config.toml
dataset = "telephone keypad tones over noise or synthetic speech"
targets = ["last key"]
arch = "conformer"
norm = "rmsnorm"
fused_qkv = false
qk_norm = false
num_experts = 32
wave_strides = [5, 4, 4, 2]
kernel_size = 15
head_dropout = 0.1
beta1 = 0.9
eps = 1e-06
max_grad_norm = 0.5
lr_schedule = "poly"
Rows from block 6, named by matrix and row number. Each number is 128 + 24 x the weight over the matrix's rms, rounded and kept within 0 to 255. All counts start at 0. Numbers have three digits each.
# q: attention query (model.blocks.6.attn.q.weight, 128x128), inputs 0-127
q.60:138157152141134089133145144133146143165129131170157098140098151143117134113149111139134120143123125123090138152119138115137128133172135128111132123136122128092129102172116144145109153098087111129102119099163128123113131115104108120142107151125118143107117125146133137156107154124123107097091137108103134127147157123127085104126161121109095154152121126154123170104152129106165110126105
q.61:149116108131093162114106152147118125116125126143124129115148125118138141127129143153116112145151112101115119108126150143096143151102150111146141137154121130154104138136156136113113139104141111126132163128120129111129141146162155138132141099133115132098108144102140141124131120139124164103104143135141107138145117155125126113112122133110111118131147137111145141113145150141112104130115
q.62:118121128114167094090122104127105115141108125126127107099176087151138165122140146100149152134120150139141129122148142123125152127105130104140113149135149111117089135088130123101121105103138138104125116122127133148096151140131092106165140134150123110157132119129096139143104129173162144156194118108121205096126124090161151153117104167106149132095146137125159070113168095118162123101135
q.63:130147110145127127143117151128136139129119084118143140129098123138133152106123121131128153096118160130090147132122147142110147118133127110107120100125105118128131110150105128134123126084087126087135134133138146143118120126119142119115112157145161127143102134114135118129128147157147150097129138149139130144130155104110117135116140120132132164106150148137111147095162137098129134128104
q.64:136154122118103156121139133156118094153110127145153092122110112122139096124120111103113155138119115153087151131135136080102155138100128117145129145163111158116099140135122135166137142120143150150116149109138139154146131114095111155131128141117143110140116158108137131116100133126084118155097135136116118141121135113146120112134120128150107106114126143129155119124131108153135098138123
q.65:145139096138107129111128150130132121117124164158109110140124132143126146131151131135115107113107145111113140104158138141101105119141100111126110163127140141116124160122138157136149114132122141137160125109147134113135152145134103124149143135106105146116115130104145153116140107116107140157107096117119105144143138146112136090145135125135147125126116100156142134140114108141100115110131
q.66:116150117116099127127109164142108102100113137126136104135146146129116084142164104101147147128155128111132136100160146171150087130104112128130105172140131118152166106120103091154107110141157145107188096163137125113118127132120143125128147113095089141153171143111155154107125107100093146132125133113137127124141116144132142115123132140164114127118102179102124109103158121180093134118127
q.67:157097107127132134109113113145141177145113134126130145148118107094081138109102157140153129133105143144120107134135125131142113145135114150095098134134137129126123157147104109099184133154129147129093155156150139095149157131119109115120101131116125097155144165095134106158147111134134111113106122135092146103162150150132090132153139090099112127142123133119141157120133136112127154166121
q.68:123138118152133199073108122150108119083123097103164131136139093181133112130100171123082117182133091131113122088098082133119183139118088129143131182124101114151092144121141138149135107126149118148143089131088132101141069141169142129111169106105119154153097101129131122100162116119096142098086113181211126128162119146107118105138145132139106176157144128106087127155162132132127179159136
q.69:123139123109132111140123150113105089140126165167155123133151118135154110176149109107160146086143148117099137156147158152143134115108130135146077136112149121129124112098105129127148123120097119122140144131142108119112127089109119130143111090151135119097099151136119101119102128116124112103159124130138110147117141109087150159144117166134113143158137123139119130140148108106121150103130
q.70:100171084168054181042091092190159049062137153121186072192184149232150094183169184128119100157170093113172138105117127227200104119103064184078153163037242060172109149036122102104141088118252036096158100137054055078077110168172155131141189143116081091157171148044098076058080034069155081072128074188255090109139112190117116060133080155157099212139181158058044093123171074158175254158098
q.71:092135124176148171098095149170099154085069031100150072140166129116148145113127112121099117144131091145123131056078101173077193101079129097165144117110141121127122135140159148099109134127149086167133117106079103077146106157152181096164144129133143167172096103130135099169160107155160142154093140165188176113177115217133112079102177167192161155076152174167137131145188126136107129143095
q.72:160107137121109151200172123045125163157135098150153124130113129135069141122120107122142145083122137126109151140102135123146083167138131102120138098180124160146152113126130065110165156162094117144121151186176120131151118117094131127124123159115151107110091094156119171141111167106172155152110122060115073173117159099151123104179098144134097068111116142188141200095149164079101096154086
q.73:102120138097139135106102142120145154116131105135140103107114162097095165151137129129107153135100115121105098097154102113111136131135137127115133155112093110126128132126097126146156124136127135136135131148114139131161147144137129115126115111141131146110080159133118100124157142109131143123140113151112150114152123122107096105119144132163138131121118139125131115158137161132114165119122
q.74:152111126128140148117107149158110136140108080120128127134159114120139167110109119162117122132146138118120162116103126112092147111151118131110127122092100109116133151130116115107126122133129126139107154139098120100155124137111127109138152139103095130116111120147150125141135135139140141123140123156150154134135100160136142093105135134154125147079146128168107114132122131158106110170118
q.75:155159154135134132100114123120174103126137133122142135163142120121142118140123110142145110131142161129159151136147121098160095126136092126120122153143159109123133157124143103119114114151159123148127128134111125110106114109122108126122105098127084103123149128083108147103108122117115150092096100153117095152109147107112132105144141143086153090145136125092143159113131134104137144090156
q.76:145121111132117070094110142130121154127100173127128184130123145119151129123142117143151136141132102132170131142130110102137111129147157109133112159106137114103110159113145117138100143167133165146129111104119138157099168125133118113098143099151119120148146113091128152122143129166087115144132127119095133134134111139093138143094125110095129104122119100082104132152114108148120116157157
q.77:172145144143152147150111137127151109133139129133140135108149112125106152129138144107143143087102129156147121112124126113133121092132123111140125148146158129148104128138109120160127106111131120116131140133105147156115139116131120119154154108120137124137124138123118133141133150149144108131125150119152145144130113123147137142124133161144132153158115122091121148123142113118127113101131
q.78:182150112098129064088132135178148101151126180140117125116113108103148138168139154143120112134175145158155133121178120096115109134155092176133122166096146117112108144107145158145095105134181132133125080099106126155122130151139115135136106150147095088113195106077151126090160114159096118096129141144102147095119096091109097115140112134095117107122098119096156128127084097144151155099204
q.79:127144151092129118126136126141115112116146120151119132128137102135120114115133106119133139117146121114097120096137120106166101114096125148097142132110153120116143128126129108151161098163137145110142122152132121139149103126146148145116105135104121117113163155112141128134080152084078122120095133148166097128114142130137102138138119143102149097137127155119143129128107096112140118111101
q.80:114132115127103147114153106114152131135127089124109131111125118129123151130148117130121102102147135146152122106101136146103116155141139156100118120104098145147125095156119122145154102122118130134139135158151146106129154126118151159135125122103139137140122124097139109120136106132139117100156109120112101127145111123125104158174116105137106155119093098146114134145129181150133148131109
q.81:170154112119102128131124140138133113126121159115146142119132140131095139138107140167112132144142131139120156117145144120142140116148113129118139152161139137117122119109103130131111138163147152125117147091127115116128111126131131130123102093115135146140156145109140113090140146118101099141144127127110126116108149136129143115100148151101129100116138100150159112126147136123125148151134
q.82:133123140172124113091118115131104120145144110152141134107129151103123103138133120113142143160133107138125124113136162158149134160132146133129157138104142155120160127126110119137112153126112134126110103152133116141127110138114142116107149177140092138122135154138118149107149106176098112109127100164140140160134113143117114123145101129132101146155132141147095155159124111125112103144139
q.83:130138111088139119160144133123113141170125114123128138163143132095147146079150105138149135117118143095149150150149118121120110108141160082128101086135091150117110153155147122127105121158085155146078129133126146135157195144107111150149082126150125138128134131155167088133132163113146112100140168111077150158145161155086159130121147119105158120091124083154101137126119140135089150097090
q.84:157090094147131176133154126117096151099103039082120132083101149088108184095119136152095108156092146158102147127100122163074127142103146129163124103112055147119086089146143114101139123127109092125084150142139142117182117136121166147122108139126148137119079130153129128182123154105129126146133152127139153149147121162161128139102150116125110109147140100190158148128163195138125135166094
q.85:130133167104124108122114141091101142101134104103088135131116129134152105138129147131170115114123137107133123130158108125127142112156133108096100149125151146122107134132118115124123151109139127116138123114126100152156103156116144142138127121123111159167120107119151137105167114114165131166142105141107142106136155139138133130138127125134108116109122145144097137133127143143103161121097
q.86:079118103110137133083131156120116140095106138121133104101122143143168125136116140092130130136099121099108122082124121155119166100087117120102146141088099108148133136118107140095117139120112089147176105096126148094137139133131153092160135135134147183183112126203119157104141106164111160153141130128130204159154113129128135088107133153146179114065115128170113140118169121109106128137125
q.87:116087159139188210179158112064090186180106044105144148102036180096056162046151111093072171104034154150037132129069096111088173207112166089118137032206038146087130078162142068078126164113083166164068219199182121101216098111049148172103056129109196176074067068189131152254162161140157156146077185108084111202154126148194118142087186121122169079114107123236167203178133196052112115122070
q.88:150172127081091048118130082130181095158157214180120132131158105134180107203134161131151118110154148102211094148227128135179112103122115170161066152100149101140149182077093144148146086150176170084126113106147121156070140102151093109148153119154098060153186169055124103079117160095123090091134121110114099094077117097088128138125113117112104148160111130068140070109134117119123136050152
q.89:132105132120140126133095111142104139114133093151114144119118132136109107110153138104105107120103108128153142141102159109133155148135167107130096101114148128135118149156117137130120149131135138092157106101142136141144139143133119113105161151122139152128108147112106146119117103160113118111168150113095175139098114137146144136147124103126112138118144133104129100153155127105139123143128
q.90:124151136113157176147162130122111099106149099161128099126107156129119110120128133118112162104137116115119108132089113152139107125127137134125152106137144132122163103155117132104110135132132120156116112166164131104111105105116143153141142113112172142124129158173097147154081117085163166125092139140139088144132160157129135099128135151114125104129107121182107154094152119099135142154080
q.91:151100130140131150124110121160144097122116116125108108132128123131151157142155148130153103160120133149114143137148135120105147117144147162114159138118098117117125102112119113147123160137108105139128134102131119143158118133150165142125160157124109095143131090112147124137129151143137123148128122160127133162104110133110166095129146094097139125121120108143112113150102128118115114154128
q.92:107123155108112124105134134118098146136125111128121132134151100126108124135144121107134098106123154150112133143130109121080102126119116137123112098131098106140128127118090152157132107123150133114107098130130140126131135102102122120158157123145136142162089112139107132126143131146155123133122136151143143120130132135124122102140159166150120120127153122154123097112131134147126139113139
q.93:145128137109099103121099139167127141109131165143119147127141160133136135114119120107141127123140105166135123112157102131119091100152138129121104175139098137123136108118128111136126147153150160143123104108086155164136149153114140125121112108127116115109171118110153132148146140106096104127129114149114144124132125111070133155090105145094138135147128094117110121119082112127138165109183
q.94:174131098107134072092129137148128147106117151135103127105138116131114123108173149152105125136144152135140114145142128141123129136156136154132100163110162124148134145102141122135110128154143151150146148103152160158097123132156083129138144141121089140114123088106118118127161144169140129144166114140086143118102128103129097116137140103137151114134138125129107109151094099147146113097182
q.95:098105127140144114137152089135098117143105129141145129118145115144153134137135125117172133129148106142126098155132140139118162144126108114135116112117132127119116127145148127123118148149127152142115149117132140105122092132121113155156138129102152145119091157136133100148129114133131128151157134114110140145149139157134130152108131155133093142128109149116142126106126099145117106137116
q.96:151120109119103157120092127144100095120138111116133119140133130132121084131110116105149143114123145137141136139113121118112119154100102134163158145119155123146115117116124103115127145114117131120146116122132106116103121113156155149123160139091120130122142115121141102115122124102135119146097138148124097141144105155110152131161139162124124121129129153132135145110137106107109124107109
q.97:110171132138109119126106111114142116119132148099123096150158136130139123110160113105141130134133124110113151120091148156123132122128120134133144144151153154105146104119150149107118115139149132112131112125129154127109142149116117126140167124135131130128139146126157134129140094163093119127142114128130143112125146121134129099113113131122118123146126144125100099149100094146145144125120
q.98:151102127137136134100111122115134144139140138144131145132166151155150142153128134136116136154106140155107121120162132129147154124112128152105130131094142121128127126154140133108122136121121112100105121152121147144137116114148128106108095120141142146128142117139116107132128127081139105126106116116115107103155106136131104123147110153097144153110110149130120091145158117110169140144135
q.99:101118142135127135152101096122138120126156106125146130143107107143139156114127141146122155113122125131124139125146119137155101164161116139123125107111154147108153123142124134136157106110134110103124142149145147152149119105120157143088133136134141105131131129143136094152116132139170134114135140131130111106136119109119131111129113142122108110151117127122116160137138136107138103143096
q.100:115144135177114135109136129107150117111125136145118116152117135127113115095100142100115123110121112142134097112126142137103138118151147141100138112133145143099106146116105133154114145131135130099131119164091115128118137123141120130114130145135097104146107129139104147120133132147151096162116103157113129147137146143157106101146157141124142171147114140112102113100115114130117110140145
q.101:113112149126111138120131123097144153084138116115131098157121107126126109152161097162155126125117120133104127164100144099106115145159099163108134130105149175097131113119116132129063120138139080127158097124152113135130118134147142128122187107137091171106152125116149131147110125120122132131123145122165137107127146114142086132144098104161097111155160088141136123144123102115136118172092
q.102:165079199108169139150185199079085176145089116126115152092052088029158158059109073168088105069055154163087100112094142070045145118128192065158147093178099176114133090196119127132087136167054162146104169148196144119180138133110099154092121094106175147090048077173131201179195176199124178144126223129098134136149092104163142176115181127124163052110108081127192130171106193072091033097082
q.103:100121126113118159074034076174141094106149098107152084159192143186127122145117169149122166131121089101143123119177103169183144125155118170121126187072188056098093114121112130142137076112165103096199094129092120111072120123152171130152167099155101139169156169129126110106122100082170098116105067128183129093147159213118118081133077109144130176102126141132061095096130127131134201131109
q.104:118132125103161144124127139108142126127131118119161121155123150105122110142145137112163117122152169170125124148136111151162151132151134118103145140125140115122105137117144135153127115097159167089126134096150097091151144135097100159114121151138133134130164160118140112122100148129143086119132137111138131153125160151133113139133136154096123128113126145150105128136148119115148114140127
q.105:137123124137140106082160098151137148130159140138129122131132142112123159095149120151135123165088145153134140136165105144164136143131133093113150103144117132096090097137137133140163108133136133137109145132116113165166145094107145104133129101135141156129106114113161122161156135136113107093110106137164141120138148150112105106120154097103154143118119130107124110133130112126115163145150
q.106:127119107110145103140149096162120147144120118160136131132114135114075158134125138106136137146132123167105158134137146125116135156130162108152104120140087116139142125124144110111167141149120169136133139145117095114132114090113132113118081142159109128143117112119121119133130144127108122089105124100105143086142116126142151173128111111078131106122112113109140121141112156145116132099171
q.107:133160154107121151153098123115113112119116112130128107173144106118150095131131163114166125097131123065158093095117101147101121139118114135138134155104184108144166166136129135105084125125160129101159114169131115103116099138156161134160164134130132123115126122162111154070127127159120122151139131137162118180130112148150143140121119143159125117145150100104160105136120141114151142117090
q.108:100141089147129132122122124145154147172101151162111146099130145111110130107120148120118134146129134146092128139133141137137129115102136139120117128157110129137120109119116142109118130124104143115107166116139091112155104110130115113154101139153128136097140140150102094146127153123155124114130135124120122122151123103105119158172111133114104141121142133146101124120138151136097115107099
q.109:144150162139114174154104152125136127149121128147157091144124136129125127122133116151151140129126140127116119126132145152133130134118083130123124133134109125126147122132140159162114129138110123115171143165154135105127089149151138112156130144094148103111131145139115132093103103138108118113146098155135087142163107162130151125158129120163097116140147152142096140113142124155120117118107